Weights of a small multi-label image tagger: trained on streak pictures of flow and ridge fields.
Rows from block 12, named by matrix and row number. Each number is 128 + 32 x the weight over its row's rms, rounded and kept within 0 to 255. All counts start at 0. After the name is the row's rms in percent of the matrix's.
# c3: 3x3 conv (model.blocks.12.c3.weight, 256x256x3x3), inputs 252-255, a 3x3 kernel for each
c3.35 101 [113  91 156 129 157 116 125 139 126 139 142 153  69  76 156 161 195 194 151 135 127 117 147 112 133 134 126 195 149 186 165 109 125 121 150 111]
c3.36 107 [ 90  88  77  84 113  61 101 120 126 143  72  64 182  94  95 127  37 108 112 183 143 115 131  90  57 156 118  84 113 141 102 118  97  85 101 143]
c3.37 101 [152 128  92 152 109 115 101 103 183 181 115  90 139 157 147 129  90 177 125 101 123 148 157 173 124 101 117 178 173 208 123   0 152 102  59 144]
c3.38 100 [ 87 114 126 144  97 132 108  91 164 139 213 137 147 127 115 111 134 135  87 120 145 171 123 148  76 158 149  63 138   0 112 134  75  90 127  84]
c3.39 089 [143 100 126 133 170 127 173 137 123 107 105 145 157  86 105 171 127 143  92 137 121 112 102 148 150  82 135 106 115 168 137  72 111 120  90  94]
c3.40 102 [ 99  90 168 146 135 120 133  55 123  80 147 156 177 147 163 116 142 176 121 124  62 146 135  85 135 122 117 160 128 157 128 126 134 113  84 136]
c3.41 114 [ 92 111  72  77 101 120 112 178 140 114 130  83 154 156 155  84  55  72  77 106 130 117 159 120 144 125 123 117  89 121 149 112 130 168 104 111]
c3.42 094 [117 142 103  89 125 108  99 115 125 179 106 126 152 131  25  57  65  89  89  96 120 146 120 134 113 106 108 121 130 176 154  85 128 114 118  72]
c3.43 096 [141 113 120 174 120 135 152 164 151 168 120  74 115 147 178 103 108 137 160 133  85 121 185 166 101  36 117 124  99  84 112  82 103  80  77 111]
c3.44 102 [107 115 155  92 168  85 116 141  84 147 100 114  45 131  90  76 153 108 168 104 116 160 147 108 153 130 139 119 130 121 151 177 163 133 130 186]
c3.45 091 [149 128 145  72 123 114  64  92 125 125 197 159 129  89  84 144 119 108 100 124 134 129 118 120 116 158 190 177 221 242 138 140 191 170 195 210]
c3.46 083 [151 142 169 204 130 115 123 163 120 191  99 129 111 156 133 128 156 118 163  83 154 160 103 161 117 165 112 124 145  63 137 205 126 100 132 130]
c3.47 106 [116 148 144  88 174  70 142 141  68 147 104  87 133 143 203 102 162  71 116 147 140 156 110 140  86 132  79 213 152 120 151 217 184  82 126 104]
c3.48 097 [ 99 136 146 157 141 156 143 113 110 112 143 127 148 140 107 106 142 143 116 137 134 126 131  48 125  83 174 142 163 128  59  58  12  31   0   0]
c3.49 106 [109 117 142 117 190 122 124 107 124 143 144 151 169 132 160 153 108  49 106 199 136 127 126  88  99 170  82 179 112  78 234 189 112 196 234  78]
c3.50 104 [152  97  59 162 150 128 127 145 163 103 175 129 111 138  85 111  85  91  79 125  64 188  99 114 123  98 114 118 127 156 145 132 169 165 119 197]
c3.51 110 [106 128 144  68 154 163 124 111 128 130 158 130 152 112 138  61 104 172 115 166 112 164 110  98 161 165 151 165 150 130 113  80 145 116  89 141]
c3.52 101 [ 98  60 141 126 148 127 118 129 129 147 137 109 116 145 161  98  87 133 131 143 139 110 136 175 154 171 142 101 161 191 111 114  99 178 191  69]
c3.53 084 [117 203 105 116 116 111 176 119 102 112 190 143 123 122 147 107 129 128 119 172 100 163 113 128 174  97 136 102 109 103 102 122  84  82 111  38]
c3.54 107 [121 152 110 144 131  83 174  46 129 142 109 132  99 137 169 160 107 109 104  63 113 154 160 111  94 177 108 135 114 125 132 101 121 125  97 151]
c3.55 100 [139  98 106 127 162 142 168 167 129 108 142 134 123 118  81  76 150 204 135 146 166 126 127 113 144  70  78 121 130 135 137 145 183 138 119 147]
c3.56 097 [129 176 145 118 151 168 147 176 145 159 105 151 145 119 144 179 173 208 168 137 162 203 123 125 145 110 134  47  51  11  44  72  43  31  68   0]
c3.57 101 [147  86 168 112  89 156 143  96 152 109  96 192 149 142 103 150  93 117 153 155 144 160 151  68 124 126 104  88  96 130 132  95 182 105 128 179]
c3.58 097 [138 116 157 151 106 135 147  96 148 155 177 100 121 155 132 182  91  29 121 104  70  75 145 163 134 108 118 140 176 172 126 185 197  84 140 178]
c3.59 092 [122 119  78 110 121  94  76 154 123  63  86 112 125 145 139 149 175 177 161 115  97 138 150 129 109 178  91 128 112 127 165 158 127 131 108  83]
c3.60 114 [ 93 183 163 182 160 129 201 130 103  94  67 155 102 110 152 119 160 140 130 110 137 106 106 105 132 127 158  93  92 110 150 144 110 176 140 147]
c3.61 110 [108  77  65  92 167  97 130 106 115 132  66  92 159 109  82 175 155 132 116 104  52 185 121  98 161 180 125 129 137 148 115 161 180 152 115 142]
c3.62 085 [131  90 112  80 125 101 123 159 166 154 141 143 157 143  96 141 140  64 138 137 136 128 113 129 145 129 159   0  33   0  40 113   0   7  63   0]
c3.63 108 [128 105 139  94 123 128  77  96  99 104 123  82  60 103  32  32  44  89 128 136 125 123 125 125  97 137 139  72  57  85  85  95 146  85  94 144]
c3.64 096 [125 107 109 124  86 126 119  53 136 138 173 138  75 150  86 118 104 161 135 149 101 158 107 136 118 108 150 120 188 133  67 117 149  45  35 124]
c3.65 088 [140 126 139  71 168 144 126 123 130  94 173 138 155 153 163 141   0 133  98 110  99 123 141 126  68  84 132 148 108 188 163 125 155 138  97 149]
c3.66 107 [147 155  77 134 185 165 143 157 140 132 134 167  69 117 187  74 114  81 156 120 165  75 152  96 146 158 131 154 143 137 149 140 135 167 162 140]
c3.67 092 [104 132 153 134 181 205  67 130 102  86  99 112  62 107  92  99 126  20 125 126 118 127 160  83 106 132 154 122 115 143 160 130  98 149  96  61]
c3.68 104 [176  63 136 157 120 212 107 104 218  93 130 147 158 110  78 158  84  72 149 144 106 122 154  98 120 146 109 129 131 107 140 126 126 144 149 158]
c3.69 111 [ 72 167  73  96 174  84 104 189 152 171 182 171 157 144 103 116 112 126 160 134 162 116  88 188 103 112 128 100 115 107 145 194 127 176 186 115]
c3.70 102 [127 150 130  88  86 153  75 134  97  95 129 100 160  87  62 141  92 111 155 160 156 121 137  82 218 149 205 149  96 106 151 155 123 171 171 130]
c3.71 110 [135 140 135 147 114 207 168 164 162 136 121  36  52 153 133 136 127  73 153 142  96 126 141 112 147 170 144 101  94 109 107 131 101 124 135 114]
c3.72 093 [174 135  91 121 159 138 131 159  52 140 102 112 139 115 134 140 114 110 138 171 146 125  91  93 127  93  89  69  94 126  93 170 111 130  96  69]
c3.73 105 [107 110 124 159 175 145 119  99 149 163 136 164 103 168 124 153  70 114  85 186 120 116 128  70 110 136 135 157 126 170 107 149 140 141 103 120]
c3.74 106 [120 193 128 144  93 135 110 131 119  88 137 115 126 130 137  59  38 115 163 126 114 162 123  61 125  52 129 176 143 128 160 113 121 128 135 117]
c3.75 086 [179  91 124 134 125  97 113 187 109 119 159 128 127 100 167 125 154 192 134 153 148 185  93 170 181 163 151 238 207 175 232 202 229 181 252 195]
c3.76 088 [ 91 102 100 175 141 102 120  92 127  90 106 133 156 142 132  87 138  87 182  97  87 127 165 170 104 139 136  77 130 127  89  56 108 108 107 106]
c3.77 091 [153 183 123 114  94 113 151 154 124 139  50 195  90 131 132  83 117 155  80 153 132 120 134 139 148  96 124 190 203 190 156 151 195 190 140 210]
c3.78 097 [107  99 141 155 170 160 175 114 124  79 151 144 171  60 134 130 247 198 121  67 102 128 108 171 168 107 118 135  86 128 126 131 154 114 165 135]
c3.79 098 [135 161 138 102 117 144 115 132 153 133 102 100 104 111 138 105 164 101  97 121  99 111 158  98 124 103 142  59 109 127 105 107 126 124  96 114]
c3.80 098 [181 112 106 155 161  89 100 145 123 131 111 108 142 119 190 124 120 166 138 140 121 119 159 130 100 120 137  68 102  99 103 131 123 119 121 165]
c3.81 099 [ 95 149 170 132 106 166  87 151 207 174 174 173 132  71 113 114 122 116 139 114 136 179 136 130 170 115 118 157 146 122 175 133 166 118 112 189]
c3.82 083 [110 154 155 129 118 130 145 133 206 160 106  85 177 107 184 116 131 128 139 136  86 116 114  99  91 161 120 124  69 129 131  64 134 118 137 155]
c3.83 114 [124  70 124 128 146 149 106 148 149 165 154 129 198 176 185  35  92 141 128  51 109 198 105 139 138 144 139 126 109 109 100  83  93 143 103 125]
c3.84 095 [104 159 116 147  97 145 140  35  78 127  66 110  77 155 214 165 116  85 144 110  79 133 105 196 102 134 137 154  87 139 188 152 161  92 112 192]
c3.85 103 [142 113 132  79 144 147 182 104 127 143 116 152 133  53 137  73 225 240 163  84 186 107 133 197 128 180 131 109 118 106 116 116 129 106 114 152]
c3.86 104 [156 122  71 155 126 136 106 123 160 177 138  95 131 135  70 157 157 145 171 143 149 155  84 102 152  97 145 108 177 160 153 172 136 146 141 122]
c3.87 103 [148 196 152 192  88 101 117 126 133 148 172 119 121 138 125 155  71 184 124  61 124 152 152 163 178 119  73 129 116 110 158 116 137 145 154 119]
c3.88 103 [127  61 115 151  93 177 162  68 123 121  98 126 135 147  99 125  82 135 118  65 123 134 102 134 128 109  70  70  98 107 114  63 108 108 134 132]
c3.89 104 [ 99  94 106 126 145 171 129  79 144 132 109 185 104 134 175  70  57 127 145 117 163  81 102 166  92 177 155 115 115 144 172 124 145 103 143  97]
c3.90 111 [ 30 142  79  88 117 118 141  67 113 168  64 135 131 114 170 135  78  61 112 158 120 140 142 102 131  90 140  95 161 155 127 132 117 115 149 131]
c3.91 101 [ 88 123 136 162 189 125 170 165 169 134 111 145 148 118 185 179 146 205  80 140 145 133 142 140 101 118 115 142 134 149 160 153 144 105 130 119]
c3.92 096 [ 96  96 214  81 131 144 113 122 115 102 101 147 106 109  59 106  53 105 160 193  75 106  52 153 128 125 136 145 118 118 118  51  98 199 194 178]
c3.93 114 [117 169  99 140 108 131 138 145 141 125 191 120 125 118  82 146 138  70 151 117 102 109 140  64  81 127  84 153 138 112 113 132 123  98 124 128]
c3.94 105 [151 103 149  94 133 128 121 131  90 166 136 126 103  96 150  79  63  85 130 111 115 115 111 134  94 129 154 124 126 137 157 129 149 140 153 144]
c3.95 101 [128 122 161 135 114 138 152  97 141 118  82 119  27  89  83 124 128 151 105 130 115 129 124 142 142 122  99 117 138  73 101 130 136  72  90 130]
c3.96 107 [ 92 143  93 177 100  93 137 111 125 173  88 152 107  87 151 135 125 135 150 130 114 152 103 131 117 135 147 131 233 203 113 137 142 116 148 122]
c3.97 085 [112  69  88 216 119  65 105 115 128 107  51 141 114 128 163  85 114 165 169 130 104 144 130 160 120 173 181 226 226 235 236 207 195 214 216 170]
c3.98 102 [135  90 128 127 137 113  93 148 145 130 106 131 154 147 172 116 191 153 140  83 115 131 115  94 126 121 158 165 130 137 137 126 141 137 115 128]
c3.99 105 [126  49 148 138 131 106 128 145 108 119  98  87  84 134 113 188 130 118  98 147 124 109  91 183 101 114 158 101 100 149  79 105 128 134 135 105]
c3.100 103 [149 133 147  88 159 120  95 148 119 145 178 133 112 178  74 134 122  61 122 124 123 134 126 148 120 126 134 155 166 141 127  93 123 146 143 104]
c3.101 103 [119 119 172 148 116 157 125 132 113 110 131 149  69 252 122  80 149 186 154 145 138 155  71 101 163  61 125 183 130 115 163 162 143 123 157 141]
c3.102 099 [150 113 144 118 185 129  77 130 127  86 114  85  96  89 175  77 117 102 139 112  95 113 117 129 158 120 129 125 159 180 141 138 165 137 132 136]
c3.103 101 [120 141 144 130 111 168 134 158 156 122 134 124  98  78 156 135 125 163  83 146 115 105 100 175 164 128 110  93  85  86 124 113  83 174 192 159]
c3.104 103 [126 116 132 140 172 108  62 156 137  95  95  81 123 231  52  97 194 107 134  82 150 166 122  89 144 137  95 106 127 180  92 136 156 145 131 148]
c3.105 115 [120 149  75 121 100 132  99  86 124 172 165  74 167 134 102 255 199  51 110 157 109 118 165  63 131 136  87 188 174 160 164 191 168 123 136 129]
c3.106 090 [118 116 101 164 135 112 125  91  83 129 123 100 131 126 184 108 147 123 130 143 156 104  71 153 170 114 140 156  90  89  71  14  79 152  54 108]
c3.107 093 [125 124 139 108 109 153 129 161 162 180 119 126 101 105  97 136 106 109 115  97 114 106 142  95 108 108  82   0   0   0   0   0   0   0   0   0]
c3.108 098 [116 169 105  97 152 151 100 133 140 138 100 166 119 134 164 111 117 150 210 128 161 123 101 125 134 140 175 177 184 147 113 205 130  92 140 132]
c3.109 111 [185 116 151  90 133 147 162 168 180 109 131 173 139 164 135 102 131 153 123 147 159 195 165 132 135  65 137 176 150 139 163 172 161 166 124 131]
c3.110 097 [101 163  98  77 123 100 108 223 156 104 135 111  72 192 138  93 174 137  99  97 129 195 119 121 155 119  54 159 158 131 135 113 113 150 121 111]
c3.111 098 [146 123  46 120 116 124 197 141 161 155 120  91  88  83  83 140 139 133 164 121 104 106 139 107 164 107  83 168 183 142 116 160 161 162 122 126]
c3.112 092 [129 128 151 106 112 107 142 182 160 131 138 194 144 164 135 185 170 204  95 116 122 102 178 144 145 140 153 100  95  78  84  79 146 121  87 183]
c3.113 104 [173  89  99  84 158 119 101 186 139 143  38 118 151 120 114  89  89  50 125  88 122 113 158 121  81 158 138 171 176 127 124 189 125  83 130 175]
c3.114 099 [137 100  87  90 136  84 112 136 113 124 127 106 127 161 127 126 129 130 152  95  94  95  98  88 133 127 125 169 168 180 188 231 156 113 145 122]
c3.115 097 [201 123 126 133 126 133 171 190 188 152 107 158  98 201 184 101 124 132 124  99 132  84 119 173 142 124 122 202 121 144 148 100  75 136  87  23]
c3.116 102 [121 124 140 111  78 101 148 127 119 169 132 129 190  82 115 109 132 116 142  71 131 134 102 137 109 164 132 113 118 132  95 155 147 123 125 136]
c3.117 106 [ 94 130  74 142 212 177  97 162  82 112 126 114 109 150 136  89  64 142  91 135 119 134 104 133 154 123 121 207 211 146 172 156 114 118 149 115]
c3.118 115 [243 170 113 189 121 135 155 129  94 120 155  80 230 127 117 155 126  88 121 156 124  83 101 147 118 109 129 155 173 151 128 130 128 111 117 119]
c3.119 115 [155 138 187 127  94  99 117  93 120 127 166 247  85  43 207 162 107 120 116 136 125  86  91  91 161 151 175 105 134 155  68 125 175 143 137 187]
c3.120 098 [102 126 112 140 123 173 108 184 117 117  86 114 124 128 121 107 130 109  89  98  99 102 155 113 120  82 153  86  82 133 119 102 130 151  95 138]
c3.121 109 [130 171  94 180 160 157  96  97 133 110 121 130  68  74 127 103 182 113 144 124 159  95 113  94 133 100 111 189 202 180 113 135 185 106 144 174]
c3.122 098 [168 151 132 192  99 145 145 136 150 167 202 158 134 165  87 216 151  85  99 140 151 111 131 133 128 121 158 255 208 104 137 107 199 100 144 171]
c3.123 085 [144 137 129  99 129  87 110  78  67 118 111 128 143 108  81 165  92 114 117  95  66 120 139  93 126 136 117 192 132 175 184 201 189 156 137 128]
c3.124 094 [146 142  78  95 106 167 128 131 107 153 116 149 122  83  87 151 136 118  98 164 123 168 104 121 104 170 121 102 131 148 161 106 130 176  76  68]
c3.125 105 [ 97 146 101 214 154 141 119  90  62  23  58  91  40 232 170  67 143  82 125 102 120 152 109  81 140 140 122 168 134 101 136 137 128 148 158 150]
c3.126 108 [110 181 128 149 127 161  86 201 151 189 181 147  83  40 178 139 119 118 101 125 171 149 110 129 132  89 132 139  99  86 195 135 105 167 136 108]
c3.127 103 [ 97 120 137 139 141 143 113 146 100 155 108 188  96 141 158 145 200  13  57 136 157 135 160 131 124 140 133 104 136 162  76  91 123  76  96 113]
c3.128 102 [142 111  80 123 105 162 105 130 149 124  81 180 188 129 147  83  89 106 159  86 129  96 175  93 124 144 126 134 164  75 110 130 159 110  81 164]
c3.129 096 [112 109 112 103 135 168 159 133 106  64 151 146  97 113 117 141 179  32 104 100  97 166 106  94 174 192  95 145  98 136 104 142 213  98  55 169]
c3.130 090 [127 149 181  93  57 169 157 154 165 134 103 154  85  63  80  87 106 138 118  96 111 137 166 125  79 187  96 148 173 194 203 158 153 155  99 116]
c3.131 098 [156  96 153 131 136  66  98 128 100 127 136  97  94 167 150  69 131 102 155 131 154 102 117 103 172 129  94 164 101 124 185 141 176  97 158 159]
c3.132 099 [ 87 145 134 169  85 113  95 104 103 185  66 153 193 162 204 121 133  75 103  70 155  66 183 142  86  83 135 155 158 151 133  99 129 137  99 124]
c3.133 093 [ 96 129 134 151 165 159 125 146 121 108 160 173 133 118  71  86 148 186 101  95 140 102 170  40 138 110 161 136 147 151 144 106 109 118 138 121]
c3.134 092 [137 140 101 152 119 139 109  94  93 154 129 116 186 140 163 172 147  68 134 109 166 117 155 126 128 135 123 148 138 142 143 155 109 160 169 123]
c3.135 103 [144 106 136 177 146 111  82 132  65  93 133 165 144 120 133 102 151 129 178 156 197 145 116 162 107 101 118 129  94 112 160 149 154 155 156 198]
c3.136 101 [141 131 136 112 146 168 146 110  54 133 155 113 128 114  61 167  98 169 158 142  96 154 158 103 101 116 104 118 152 158 157 153 133 134 147 123]
c3.137 101 [138 157  76 180 116 169 145 131 141 103 163  83 187  93 134 194 251 125 127  92  80 104 101 143 143  80  96 131 169 108  92 108  82 149 132 113]
c3.138 105 [141 101 144 107 152 133 195 156 105 112 122 118  80  31 147 116  84 180 108 120 126 129 147 101 149 105 107 140 139 150 127 118 113 144 151 153]
c3.139 100 [103 148 163  85 138 121 110 100 131 111 182 125 178 170  90 102 134 196 149 128  80 146 138  65 134 157 141 160 196 182 181 216 216 214 204 223]
c3.140 095 [139 133 138 178  89 127  92 161 124 153  40 142 214  91 127 125  47 139 157  43 166 127 155 149 115  99 172 157  87 102 155 112 108 130 185 133]
c3.141 093 [108 130 120 123 131 174 106  67 148 147 136  74 180 119  95 176 133  86 112 225 179 188 125 131 133  98 128  90  95 123 159 163 152 170 212 168]
c3.142 098 [157 129 169  97 105 136 117 124 129  70 109 131  91 128  66 109  93 136 113 191 129 100 133 163 134 112 132 144 150 145 147 163 143 122 184 166]
c3.143 095 [127 136  70 159 183  90  88 119  98 163  85  76  99  98 104  75 167 134 145 135 102  93 163 172 150 143 106 180 117 174 155 140 186 133 189 150]
c3.144 097 [112 119 166 107  94 135 113 133 169 142 175  62  91 166 149 104 150 107 154 123 159 142 114 118 168 141 214 100 103 137 110 117 134 121 153 198]
c3.145 106 [131 127 114  81  86  85 118 195 143 102  89 114 122 158 142 125 193 101 110  89 128 103 179  59 150 144  84 122 131 160 113 127 149 141 119 135]
c3.146 097 [106  87 170 123 133 103 155  76 109 114 131 122 124 135 129 124 159 158 131 178 131 195  98 226 125 105  98 183 158 146 124 161 164  99  80  81]
c3.147 096 [160 120  80 193 116 123 161 169 117 115 121 147  86 102 151 122 148 157 149 127  95 123 112 117 120 116 136 107 143 104 114 164 150 139 130 137]
c3.148 100 [ 88 201  78  96 145 117 142 132 102 179  74  49  65 117 101 132 249 111 164 107  81 143  89 162 143 103  80 191 202 126 144 143 129  73 102  87]
c3.149 101 [115 153 124 132 137 152 153 113  98 156 132 139 202 111 122 152 178 136  87 115 134 117 100  53 129  78 106 141 139 149 114 223 163 114 138 183]
c3.150 101 [115 142 108 150 129 131 120 132 119  76 113 112 114 145 123  74 148 158 138 102  96 150 121  97 185 154 114 180 171 133 193 207 109 119 107  25]
c3.151 105 [ 90 168 130 106  85 124 146 126 146 139 112 108 125 152 132 110 176 124 131 116 134 122 133  90 141 122 140 156 156 195 108 127 155 108  86  97]
c3.152 095 [149  94 179 151 167 204 132  82 146  78 188 163 177 147  73 121  59 177  75 181  73 149 124  76 110 128 137  93  86  98 123  42  48  76  29  93]
c3.153 105 [148 186  97 109 111 165 168  62 117 187 177 183 183 139 214 173 185 101 155 121 149  89 151  99 153  80 105 128 145 130  99 113  94 110 151 122]
c3.154 092 [127 132 136 130 150 135  82 113  94  95 124 118  44 137  81 120 134 161 121 148 136 113 109 104 133 150 178  40  68  71  56 108  98 102 114  72]
c3.155 098 [151 102 114  74  70 134 165 133 163 103  78 143  88 160 141 200 179 145  67 124 130 101 149 155 120  88 117 127 114 107 174 162 161 175 120 164]
c3.156 105 [179  92  95  93 139 169 166  92 128  95 141 116 108 104 130 153 123 147 144 105 153  97 130 120 143 126 117 165 128 153 190 155 172 184 112 115]
c3.157 108 [121 127  94 124 155 171 183 127 106 142 115  92 203 122 148 255 149  27 108 187 176  74 101 172  57 116 138 117  96  79 141 167 101 109 170  87]
c3.158 107 [113 138 102 109 107 147 122 138  74 209 177  85  90 120 150  65 148 165 149 106 112 163 132 130  93 113  93 126 121 140 148 143 186 139 134 128]
c3.159 099 [184  94 141 180 138 128 164 112 150 191 180 117 124 137 145 162 119 125 157 175 170  94 135 159 109 135 165 141 148  77 112 142  94  86 125 143]
c3.160 097 [138 151 103 132 149 120 123 168 103 115  88  55 144  71 131 158 163 144 157 101 151 141 213 132 145 120 107 108 112 181 125  55 184 111  51  77]
c3.161 087 [179 131 116 152 129  76 128 131 138 136 155 117 151 158 163 132 132  94 163  74 172 141 137 164 115 130 117 118 126 117 138 129 130  97  80 133]
c3.162 100 [ 95 134  97  99 153 127 155 110 140 129 191 128 122 170 145 131  67 142 149  76 129 165  75 115 183 145 126 140 143 156 177 174 115 168 158 115]
c3.163 106 [138 139 132  55 131 223 123 122 189 131 112 101 165  90 145 167 137 183 120  87 102 135 118 143  96 132 191 158 160  88 156 194 126 137 123 120]
c3.164 102 [100  84 125  97 126 131 136  68  95  75 162 126 129 115 137 114  76 122 166 127 112 128 111  74 122  86 116 195 105  88 142  75 159 174 107 172]
c3.165 099 [121 124 146 120 163 142 187 157 133 171 167  71 158 158 130 152 101 156 120 144 142 149 154 161 139  97 142 132 135 154 191 155 114 148  89 148]
c3.166 100 [108 138 164 123 164 147 112 144 112 123 133 143 130 149 140  68  94 109 122 113 188 101 177  96 125 102 164  73  91 147  98 106 183  87  85  97]
c3.167 100 [168 178 110 105 121  91  93 158 136  66 119 199 113 139 135 125 154 139 161 126 169  74 111  86  89 126 168 130 135  67  88 184 180  72 145 209]
c3.168 101 [ 94 157 116  97 132 124 127 119 135  81 111 201  97  90 102 119 170  89 134 171 143 126 106  87 110 145 162 136 119 114 136 178 166 141 150 146]
c3.169 105 [110  66 151 186 153 152  97 104 140 105 156 199  90 169 128 109 151 107 132 157 145 115 156  60  84 161 115 137 141 106 112 128 128 119  59  51]
c3.170 104 [162  97  97 123 172 140 110  87 100 186 191  68  99  14 115  71 142  91  98 106 147  95 147 153 159 128 156 149 150 189 116 113 146  83  54 100]
c3.171 103 [128  96 111 165 105  98 103 136 104 127 100 136  83 106  87 116 117  95  79 120 153 108 111 136 124 126 152 111 153 120 109 131 131  93  80 199]
c3.172 105 [103 171 150 117 118 124 146 104 144 105 142 135 107 117 155 108 127 112 115 108 137 142  38 109 121 108 129  51  54  83  10  11   1  26   9  40]
c3.173 098 [156 170 110 150 145 156 121 156 106 122 137 137  87 129  89 109 111 123 136  87 117  89 107  94  93  84  95 172 194 148 113  59 133 125 121 167]
c3.174 093 [153 142 103 130 105 132 180 113 141 179 146 161 181 136 129 188 185  89 156 138 128 166 130 137 125  97 167 100  85  96 158 130 143 129 153 155]
c3.175 107 [ 92 136 107 147  95  89 158 168 146 142 138 164 164 128  72  61 148 234 148 114 113 132 108 119 150 146 145 104 120 142 102 143 138 139 152 108]
c3.176 099 [156 118 146 135 143  83 179 142 174  98  69 166 151  87 125 161 126 104 120 134 118 140 135 115  89  88  96 216 194 119 215 160 151 185 138 154]
c3.177 093 [151 152  95 171 146 132 105 110  56 166 112  96 127 143  94 142 148 126  74 106 129  88 107 200 197 152  99   7   0  24  12   0  15  56  42  31]
c3.178 091 [127 104 123 115 109 132 102 176 137 101 115 128 120 185 109 167 132  74 113 113 141 126 205  93 139 133 176  59 128  90 129 147  54 102  89  59]
c3.179 097 [144  93 179 106 170 143 160  95 143 167 155 118  45  90 121 172 131 125 137 110 131 125 141  91  79 152 139 175 126 138 162 152 128 125 126 155]
c3.180 098 [ 90 174  97 161 146 172 112  67 135  69 122 139  78 159  91 128 109 117 128  94 136 112 131  64 107 183  86 138 113  74 157 152 110 161 165 141]
c3.181 108 [154 151 126 116 160 111  91 136 127 139  93  83 138 118 113 119 173 103  97 113 121  72  87 161 151  79 132 145 137 175 115 120 151 104 108  71]
c3.182 106 [168 117 133 110 124 125 128 189 147 113 123 127 112 164 145 116 212 183 121  88 161 118 101 112 138 134 130 115 125 113 148 145 139 153 117 152]
c3.183 094 [117 140 199  61 185 109 143 171 188 161 164 113 142 120  77 187 155 174 183 162 107 183 123 113 140 152 106  84  82 131  45  62 112 102 119 139]
c3.184 103 [122 109 111 135 105  89 112 136 137 121 130 152  99 178 183 146  84 105 165 141 136 160  73 145  92 140 153 173 129 112 157 113  80 180 151 144]
c3.185 092 [ 53 145 112 107 138 135 141 119 119 139 151 136 166 162 107 147 141 145 137 124 148 123 113 117  83 117  93 122  79  84 111 122  80  92 112  77]
c3.186 101 [146 153 133 147  88 104 134 169 113 117 105 169 101  96 121 172  97 123 149 140  88 164 160 146  83  74 111 128 147 134  95 149 145 152 108 169]
c3.187 102 [148 121 107 151  80 116 128 124 127  82  66  84 112 135 148 132  29  40 140  46 116 160 118 144  79 116 119  81 103 209 106  91 121 181 175 109]
c3.188 111 [142 135 113  78 141 113  81 148 140 109 208 121 142  99 195 221  84  78 208 168 102 183 169  95 171 158 137 175 190 173 159  93 152 170 117  95]
c3.189 083 [102 121 137  57 156 200  95  98 158  61 147 103 165 137  68 174 164 125 132 101 108 159 161 101 126 112 126 115 107  92  91  71 117  85  82 100]
c3.190 094 [ 50 103 117  67  92 118 121 187 103  88 112 138 120 161 129 108 124 114 164 135 113 113 255 149  89 160 114  87 113 214 139 121 174 137 132 136]
c3.191 105 [175 110 115 107 147 104 182 125 133 168  95 165 154  33 146 173 160 235 178 132 157 109  88 147 120 148 175 133 155 118 164 177 164 127 132 137]
c3.192 105 [151  97 111 123 138 115 153 123  82 156 142 106 151 129 181  95 171  92 161 108 142  91 130 166 155 123 133 122 101 161 133 122 130 180 145 144]
c3.193 103 [130 159  58 113 126 143 119 114 114 106  92 133  99 101 116  86  81  54 113 110 131 131 113 157 144 133 161 133 148  84 191 144 129 157 121 113]
c3.194 090 [121 123 162 138 137 122 119 141 104 154 129 147 187 167 151 125 127 128 136 132 124 147 132 120 134 100 133 107 113 104  91  72 121 102 120 138]
c3.195 092 [134 119  96 194 170 115 133 190 135 128  34 135 121 166 207 159 150 196 136 122 159 157  98 117 121 150 143 203 177 215 184 197 194 158 200 178]
c3.196 105 [129  65 120 108 187 129  75 137  85 119 150 100  55 221  70   0  90  72 162 152  91 163  88 131 102 190 124 124 142 140 114 114 112 136 131 134]
c3.197 091 [123 132 130 114  98 153 141 163 189 117 101 159 194 118  99  91  75 152 150 161 111 131 153 131 101 163 121 102 105 147 101  86 152 154 144 137]
c3.198 086 [115 141  98 116 153 212 157  57 136  78 123  48 113 109 157 118 138  94 105 100 166 107 126 163 134 118 134 175 156 195 222 252 210 255 248 236]
c3.199 102 [123 115 193 130 132 146 116 131 138  87 108 165  70 127 131  95 130 141 102 123 142  90 166 130 128  99 189 145 121 146 120 127 139 173 162 120]
c3.200 099 [132 162 105 197 164  74  92 127 111  96 136 167 188 161 164 157  88  84 124  95 162 117 141 121 151  99 172 182 157 138 149 114 116 102  93 142]
c3.201 098 [118 177 131 121  89 160  91 139 130  87 148 161 173 227 124  73  56 155 110 179  98 109 125 121 105 106 146 120 143 148  78 109  90  51  95  73]
c3.202 107 [ 88 106 103  61 180 127 156 141  89 173 152 182 185 111 113 160 215 188  95 131 123 114  97 172 104 163 158  90 107 135 124 152 121 119 159 148]
c3.203 106 [134 187 112 127 104 125 136 112 107  88 164 116 160  55  97  95 154 131  84 160 132  88 129  68 129 115 164  83  72 124 105 114 151 135 150 113]
c3.204 105 [ 94 123 111 136 168 127  96  60  92 121  73 132 137 172 225 183 146  81 122 159 117 113  93  89 122 131 144 206 166 137 221 124 170 136 139 209]
c3.205 111 [143 111 176 100 192 204 126 120 188  46  80 156  55  99 219  93 109 234 154 153 170 158 121 147 130 183 127 125 125  99 136 157 125 154 119 130]
c3.206 099 [187  91 144 164 113  87 199 115  98 134  89 121 174 131 158 114 101 153 126 172 114 108  92  84 142 140 110 107 117 139 152 130 102 164  97  65]
c3.207 089 [119 182 140 141 162 148 117 162 144  79  57 149 191 105 121 135 112 127 161 105 176 155 153 137 173 167 160 228 195 146 211 206 169 176 123 172]
c3.208 103 [117 129 132 144 157 191 143 128 124 203 103  85 166 154 163 151  73 105 120 120 112 152 135 130  77 103 129 142 158 138 119 136 134 179 166  88]
c3.209 103 [130 146 180 119 140 132  86 143 101 121 135 121 120 172 132  58 153 156 132 130 130 135  93 162 127 120 125 142 179 113 124 147 130 190 169 177]
c3.210 093 [120  92 129 183 132  51 118 117 150 101 136 126  98 112 125  77 109 160 147 162 105  69 178 104 141 120 119  89 146 152 177 146 135 114 169 136]
c3.211 090 [ 91  92 130  92 123 174 135 144  95 118 124 158 156 112 112 151 177 170 158 135 142 146 110 113 116  75 127  87 147 195 150 198 189 148 209 171]